A small image classifier, trained from scratch.
Model: 1.63M parameters, 32-pixel images, arch gmlp, norm layernorm_no_bias, patch size [4, 4], layers 8, width 256.
Rows from block 5 of a small image classifier, named by matrix and row number. Rows with one number belong to one neuron. Each number is 500 + 50 x the weight over its row's rms, rounded and kept within 0 to 999. All counts start at 0. Numbers have three digits each.
After each neuron's rows are labels from the 100 images, of 14848, where the neuron reaches its largest size: "responds to" is what is common among them. Only what is clearly more common there than usual is listed. The data: drawn branching plants. In brackets: how many of the 100, against the usual share in percent.
# u: gMLP up (value half) (model.blocks.5.mixer.u.weight, 256x256), inputs 86-171
# v: gMLP up (gate half) (model.blocks.5.mixer.v.weight, 256x256), inputs 86-171
# out: gMLP down (model.blocks.5.mixer.out.weight, 256x256, transposed), outputs 86-171

u.201:519500500500429500500467500500447500500500500533500500500500381500554500491411500438471500500500591500483615446500500500632513500500500445479500580458473531500500534500437442562443500458511580500413500500413500545500466500500590500386500500500500508500500511
v.201:500500500500564498500500486553481423555500471500500500519500500500500500500500535423412618456530500504500536339500437477437614566552500535532500500500500500443500520499449500613500473500586500588500536500500556500324500602500500500500431500529500500387419385
out.201:500568441474500500456438489500668500500480500504500500517475517500500500539457560489559404500568500420500626510500500500544500525500500432500479486500524505472542500383500500500500500412500500353500500387415478543500522495500550500500448500328500472560500500
responds to: red berries (38 vs 16.8)

u.150:500519552500467416537460598422500500500455591500500345431512500491500433500622617500500500500481500500616447500518482500500557603500500500551500412361532473500532500480415500500500528500438433590500500500479500505482606454500609500500500500459500573541500500
v.150:500500500500500500500499500500500500500517496500626513500500500500500471500500525530424492500439500500546496469545500500499500469500500500383500408500500500493500500500506391539500500500505589500500677500500641466500451443483500405500451500500500500500506407
out.150:479551500478514500500500504486500500486500500500500609500500500500500500500500577483555500473500500500500550500500500609493590503463500500312500601500572424508478500500499554501500500536500500500500487614349500500502422500500500632500500500525314460500380500
responds to: bare (37 vs 16.3); wide (36 vs 16.6)

u.104:571500434500368500455500598632500559500500500500500500500500500473470500500500446500500500487427500370597582500435442500500500500500500438544450645500500458463500500500500407427626421500500500500548500500352500439655606500500487500500467527463500500500553500
v.104:500421641503500500531500479500604500500483500500409491500524444500500419500552500500474461508500454362503500500500500543500587419500567513500535500500500500459479500560436500500500500500423570500534500492548488500500500435500458530500500500500477494500500500
out.104:500522493450512583500596500456578469634500500508500408500500500582557496534468493500525500635449428469500500500500422515506417500500500500500500479595480500500481500500500500500551356500500480513519500557515407500500500500548447580500492517500500500572500500
responds to: bare (52 vs 16.3)

u.237:494500706458500500548500426500500576500500532450500558555500561612536547500595500500500586530558516575500500500500500500427500451348500500500506460500500500450500352500500500466500500500406383608400575500500613566485500471585615429485500500500528500500446500
v.237:500479559500340486611577500500499500500422604500500592542500502466523407553500500500500500500500500479545500402500500555596493500397525543500393391571500500529549537579500500500500598500500449500500500451563440500500384500531385530644500509487532500500529500
out.237:500568530500443529570500480500500524500500465500449559500567582513498500500492554484435427533500500500500532500560500588500500583500480500453500452500500604500557500500535500500536477500500520500303500500500428500441563500500282477507500396500500453500447500
responds to: white flowers (37 vs 17.1)

u.20:429500500493500500500500500561500407500447587555500590500500500500500415597522500375533546500482500463495624417500483500426410415500500500491495423500500578577500456500535500440500500615500488500486447500500521500500500662604618424586500634500500455474500500
v.20:500538500503468500500500500459493546500458500500500594428500500406640515622609453500500488488548500500500500498500579378500528500452500416500500508500574500525500505500500500518500500368309476441500500490565500522500500500500500547567500550500500483435556499
out.20:483500500500500500500500500604548500500520496500500454500500500500497500535500500500500500500500500500500495496418488500520500500500455500563500472448447358500395497500479568526490500350475500562540416501601500500500500500500491500557478423487500358516500500
responds to: bare (72 vs 16.3)

u.216:500488500500554455500448641538500500586500500475433495500624566500481603500500500492374510534506502417420500414500491500456500550534558500614500386500500500498500573539500500497448505500498459518500500532605639500441500500544530500359500490454500458491500373
v.216:367500500546500500379343383521488500500500500500500469500465481500529420538363454500550500466500507553500500491585500500572478500500512407500403500500558501500578500500500648500500445500500500500589500500452500513435500500500500500500451427499500500477411500
out.216:500522456500504513500616380500474656465500500500420500500443488480500500595586524500500514500500444590500500506592500509361516500500500500500542534500500500457269500643500500457414500500521500489500500500500500500590381549500500393532500500500500500500476500
responds to: wide (45 vs 16.6)

u.22:475471500500424500500500500500500500500440500432500394500500470500500417500500556475500500500586576603500403448500360500500482459500467500500611380431328567494500565583500500500500381495338486500525571500292542486500573500500500500500439500515491500465575559
v.22:500500577500500500541500509397452500500500500500500547573500500393599500490443474535456500500636595500500556500500500500500606442600500409599474542489485552433500419500500500500500500500453580636503453500370444408403500500605500608508503500500590500564500500
out.22:511597500476500474500500500500527500512500486685482500500446379500493525500502493500471481500500515500500500371500500515500442500687495500500500551544500500474500500500500500518500477519601535412500500500500492500500527500603517500500500500500566500500500524
responds to: red berries (39 vs 16.8)

u.57:405440505500500531425500551365616500528500540555534581500427500500500500500500500525500500500446500500476416500429500639529500500500418438521461431339500500547622500508523500450596681428388491492500500500500500500500500500500489433498500500519421500563634500
v.57:500489397500608344464500621500506500500512435500539500500500500500538500500500539500500485500500500458601500500527543561500500586524500500500554495500531500478475500666500487500500500467448500500500548500500500500498500500500500500500500500500500454500500500
out.57:586576619500500500479500510500500500500500500423512415500643534500500500500500500517500491506500500500500500500469490500596500500552644500495500371509580500500422423422455500553584465500500500569541380500500500500500663417500490551500500500500325684500500500
responds to: two-way forks (99 vs 42.9); wide (45 vs 16.6); green leaves (41 vs 16.5)

u.114:507500500513493590657434500500500370500457479500475451500443500579500569413486416585550613500500500606500566500546500500500489404454500518454508500519500398469376421500520478500500512500574500546500514370539500500500573409566500561446462500476500500500526535
v.114:579512500435500500522500428500500500479414474500500395514534500500446500500547469500406500500440500500500549411521590621567564500378500506500500500541500503455500542618540481500500608491611516471500500530509403497500622492500407564539509429439571531500523500
out.114:357564421500454500500500459535579412500493569348572500405391541500500396554500500500500491500508500500500519500500500500500521436500576500585500447526390500495606478500500473500527609597500471359500492458500500500602419575513500434500591582507509500459582507
responds to: three-way forks (100 vs 57.1); narrow (49 vs 16.7)

u.53:348500455426500478510500446461376640500452542463465500500384500500536557500406500524521500500468500500500500500500500481618500502500500654500500517500500444414523500376516477566500500500500500500390500453434500500568520500563584558401500500566501500548500580
v.53:500500500500500500679510419463468500500381500487500500500500500395500500500463500500527489500500500480500553541603456500418500544422426426510500514459592500500500421500500472641500500441425500500485500500568500417500434500480542559444500459435500378500500500
out.53:576557546477413550500500500524496500500502562500447528500459500466434403500500558500446500500500455474549500500420577500500500438500500500487500533529500500540500556500317500500500500500434425399500476500592500500410500500500525500576500500466500460535500500
responds to: red berries (43 vs 16.8)

u.207:500500462500500437572436500402500500615500564550449500500500500423500409517500600500500611534500500437500500422500500500509355500500619491500451500500559567520500500500469386500494467376451478500479501500437500500554500500500500500500500555572500500522456520
v.207:388500500630497500500459319499500500475445500575500577500531500413500500575461500490446500547609500500500481486494555563524500493383576556500425500500419562500500508500461609484646591500500507632500500500500500676500501495500500450548515588496510540500547543
out.207:500487500500508500560500451579500567500344547500500500460500478499500544535543500500500577552500468500518472500500500500561526504297500592500500500648476523500500367593500487538500329572500448500500560460629511500443518500500500481483481500500500500430500500
responds to: wide (37 vs 16.6)

u.67:500500600500343500553500500638500427525442508500605500500500500500500500500523500500500500540500668451500594501500500521572441308473500579599441454500491500567497500547388500513500471500500527557500500444500500500500500500500500608440572500570534467500500425
v.67:534497635500498500480500607500500473544500484500500457500500565500538500500610565500500500369573500439411500500500500507401500537500500615500500500500500500500457500522500500500500500615486500500429468500465500500500390511393500500500475500618299540440420500
out.67:500555519466500487500500557626500592609577606578500451500630500500500599500521500489500500500566500525500500500458616499500500500500500500500403500516448500458500500500500383500508323443500500487576500446499590500589460500500500547560542560386500500500453459
responds to: red berries (37 vs 16.8)

u.253:500500527500379500500448439549500540500500500422500500500597452500459575474500541500565500451500525510474500652461495534500500546620504525463500501513462457463536500500470500500500490500500434500639470500516396532450500500499500479500500500500500455500549546
v.253:354500500500500378505500427500429481497500500500500594555500472477500500583500500598500534517500500500500500631500476360507500424438500500519520500568500531500481620500500500500500565500500307550553500500500459500450500500500506362451500502500500500500517526
out.253:422483477423500500458500506489565541500550500500485468500500500593500489500500500500577467500500447532459588500450584609500500546552500360500512484500500500500447500697500395452618500500500500500454444493500500525533500500500619513590500459404443559430500538
responds to: two-way forks (73 vs 42.9); night (48 vs 20.6); autumn leaves (45 vs 16.6)

u.140:500500500500500535500532515574500409500605500505567500584500518500500500453571571507500500504500450500500535481500461567500552489430503486500500589553500500500500504500546500611546456500500500580500424483444569427500595567607500500500332603522500500531613457
v.140:500519500500449500600436450500482500490500487500500543500500464500500432500500469458500500552500463350500453500500372561373500500643443490500500500411448500500500500500500407500558500493500478500500475564547500500500500461500500459614500542555497500500531500
out.140:500641500525571489527372500538511500489500500588500500522577500500500551500644489554500488317571500500327539500500500500500500431494479500483500500500512462420418500500524500500500500500500500515509500500581447500483500500500500500500465500535500500523500500
responds to: three-way forks (92 vs 57.1); narrow (48 vs 16.7)

u.255:500500500500465500405500590500500576500500500500500541500500500499500500500493593500551500500500432500492500500500439483572521500447500500500500501449500500505500486499467500505587509500386413684632500500500500500500463500591500500497461500500500500469500623
v.255:620537410500500500500500500500500448490418500401429428583500463500500500532500448496430595387500500583535500500644500460500500500500500500514529500426500453644500500536500500500500500432503494500500500500509398661605551500400525459500468499500406500432612460
out.255:500500500412500463497526466497484630500465424528428417500405500462500500534500428500500695500423598500445500500500500539520500549500500500500500392439408500537569612500421489500399623574606500396500500500500500500500500500500378500424500556500500626500500579
responds to: white flowers (50 vs 17.1)

u.88:469500500500475632481632371412500500500500570430500500500539500532462355494509398496500452439500500500499500500488500500417512577500617432500560500500487480421500518558458438500500500599500520438545327500500500500490467529464500467500430500500542449500500500
v.88:500494500375500493500583545500567453500500590500470564500584491521634484500419500500601460500500510448500500381522500500500500500500401587500507380519365577500567438576500500593375521500500500500500463500500430500546623500609571500396500480500500500444500500
out.88:500477506602500500500500500500576487522620500500500499500500500500483500512534500500498512336550388500538500500398500497516516497464500500531500500475562473500500516500622515500500391500500500527352620500571468454515500583498528537500624461500500352455500593
responds to: two-way forks (95 vs 42.9)

u.213:500518447500545500527595500430500500444599554500486437500500500500500500500505405500517500500500535528500500500500524500500500443557627500480500500500559500526500500500452525414493500500433500591500459500490500500500443500500434435544500524482471495500500445
v.213:534500500576500500500460592500500547500500434500631500500500500500621500500500500600500473500502500442500440436500605500500500500587481500500552500500326529506492537510500500497459500500500500496500500500497500475519338589500526500402391584500544344470579500
out.213:623500500338500542500500500500500583410500500454500541445492504617465500547500483552455525500500500592500525412495408500476488525549500500457446500519518500438395392467500412620397500619537500521500500500517500500500606500608589500501500500500490500500500500
responds to: two-way forks (99 vs 42.9); night (51 vs 20.6); bare (46 vs 16.3)

u.124:454528537470500434500500500500500500415580540500396579685580500334500527500408500500500500501433500500500500441500500464500485500568456569500480469503581500500432573451480500607500500448409500500485510435417413500500500531531500361500584500493479500538596500
v.124:500500500500500500388606470455460576463500417573500500500500500500470500553500500473576500476527561501620572497601483471361500500531470500500500426603500500466363500494437461513344435500500656586500552445629538500479495421614500534504500686525500500523449500
out.124:500500500512500527500500500590500500500555500481448615500500500429451500500500500460533601500500500500500500500525668500500500481500477500500489624500500500500604500500500480432500500567411535391500529508395466579512567662500540511500458412443548500321405413
responds to: wide (42 vs 16.6)

u.87:436547420539500383500500500500465490552500545500500444500561500500446500500521500396523500449500504500500451523500415500483500327500468456504500500426470535500500500493500588500543500564500500551500447500527500500500500576500626500500576616357500500536455500
v.87:441501521445451368512349417556501491412500500554500500500558582509500549500500444500521410500435587581428462500500500500500500500429500492500500518500500491477500500435500500541598446515589486500500493458500500500397585496621500500500500553500500628550442500
out.87:462500500354500563366539500500605470462538561553500438429583500500456500500433500500589500586500500356500492546500500543694527439500500500565629500409500500500500500519500500500500604500627577527500500416452536502500505502500500686587500500500501500500500500
responds to: three-way forks (98 vs 57.1)

u.172:500459463533434500500500530500500536554524500512500503500500500500472500500500405511500495500500493435455500474500409482500500500518500420500524603448500500500500500500497486500397582500589458500513500500490597451535517603500446582353535561500500399500500459
v.172:500549503500500500423460577500517500472500500500421569459519500419500600500500500432500459500500500500465500500563541500458500500500495485500545500500504500535500500500500420544448500508513500500500493500500437462500486500500466500455545500600500506500415500
out.172:551407500500434500500500500504505482500514500474398495595500500443500416595609500500500565391500580500578500500459503500615500562500500500530500500500413500604500416477500340500500474500500500500439500500546500514502500515423493500540500500572500503582500500
responds to: red berries (50 vs 16.8)

u.173:500500665500512500411476549500428500500472500479383500500465389500500428513451501407500500500625484514500500558492506500557500500443383352500500546410500500500379626500500500500500539500425417464500424500500500500500500470500546500542614500476466500502500459
v.173:471500500500476500424500567500500473500500500535354500500500500500500500500519589500500500500354537500500500500408555504482500505500500500567500423500500500500658421500433553500500500569572491646500500637481500495534506500541500500500431500547500554537500500
out.173:500522470539480593500500496493463500500466500543500438439500500500500398500500511500427500508500500500500650537542523518500462395500603466500488521431500500500613461500367500500500444500585500500631500407500500500500500570500500500500560500500500500540439500
responds to: three-way forks (89 vs 57.1); red berries (83 vs 16.8); narrow (44 vs 16.7)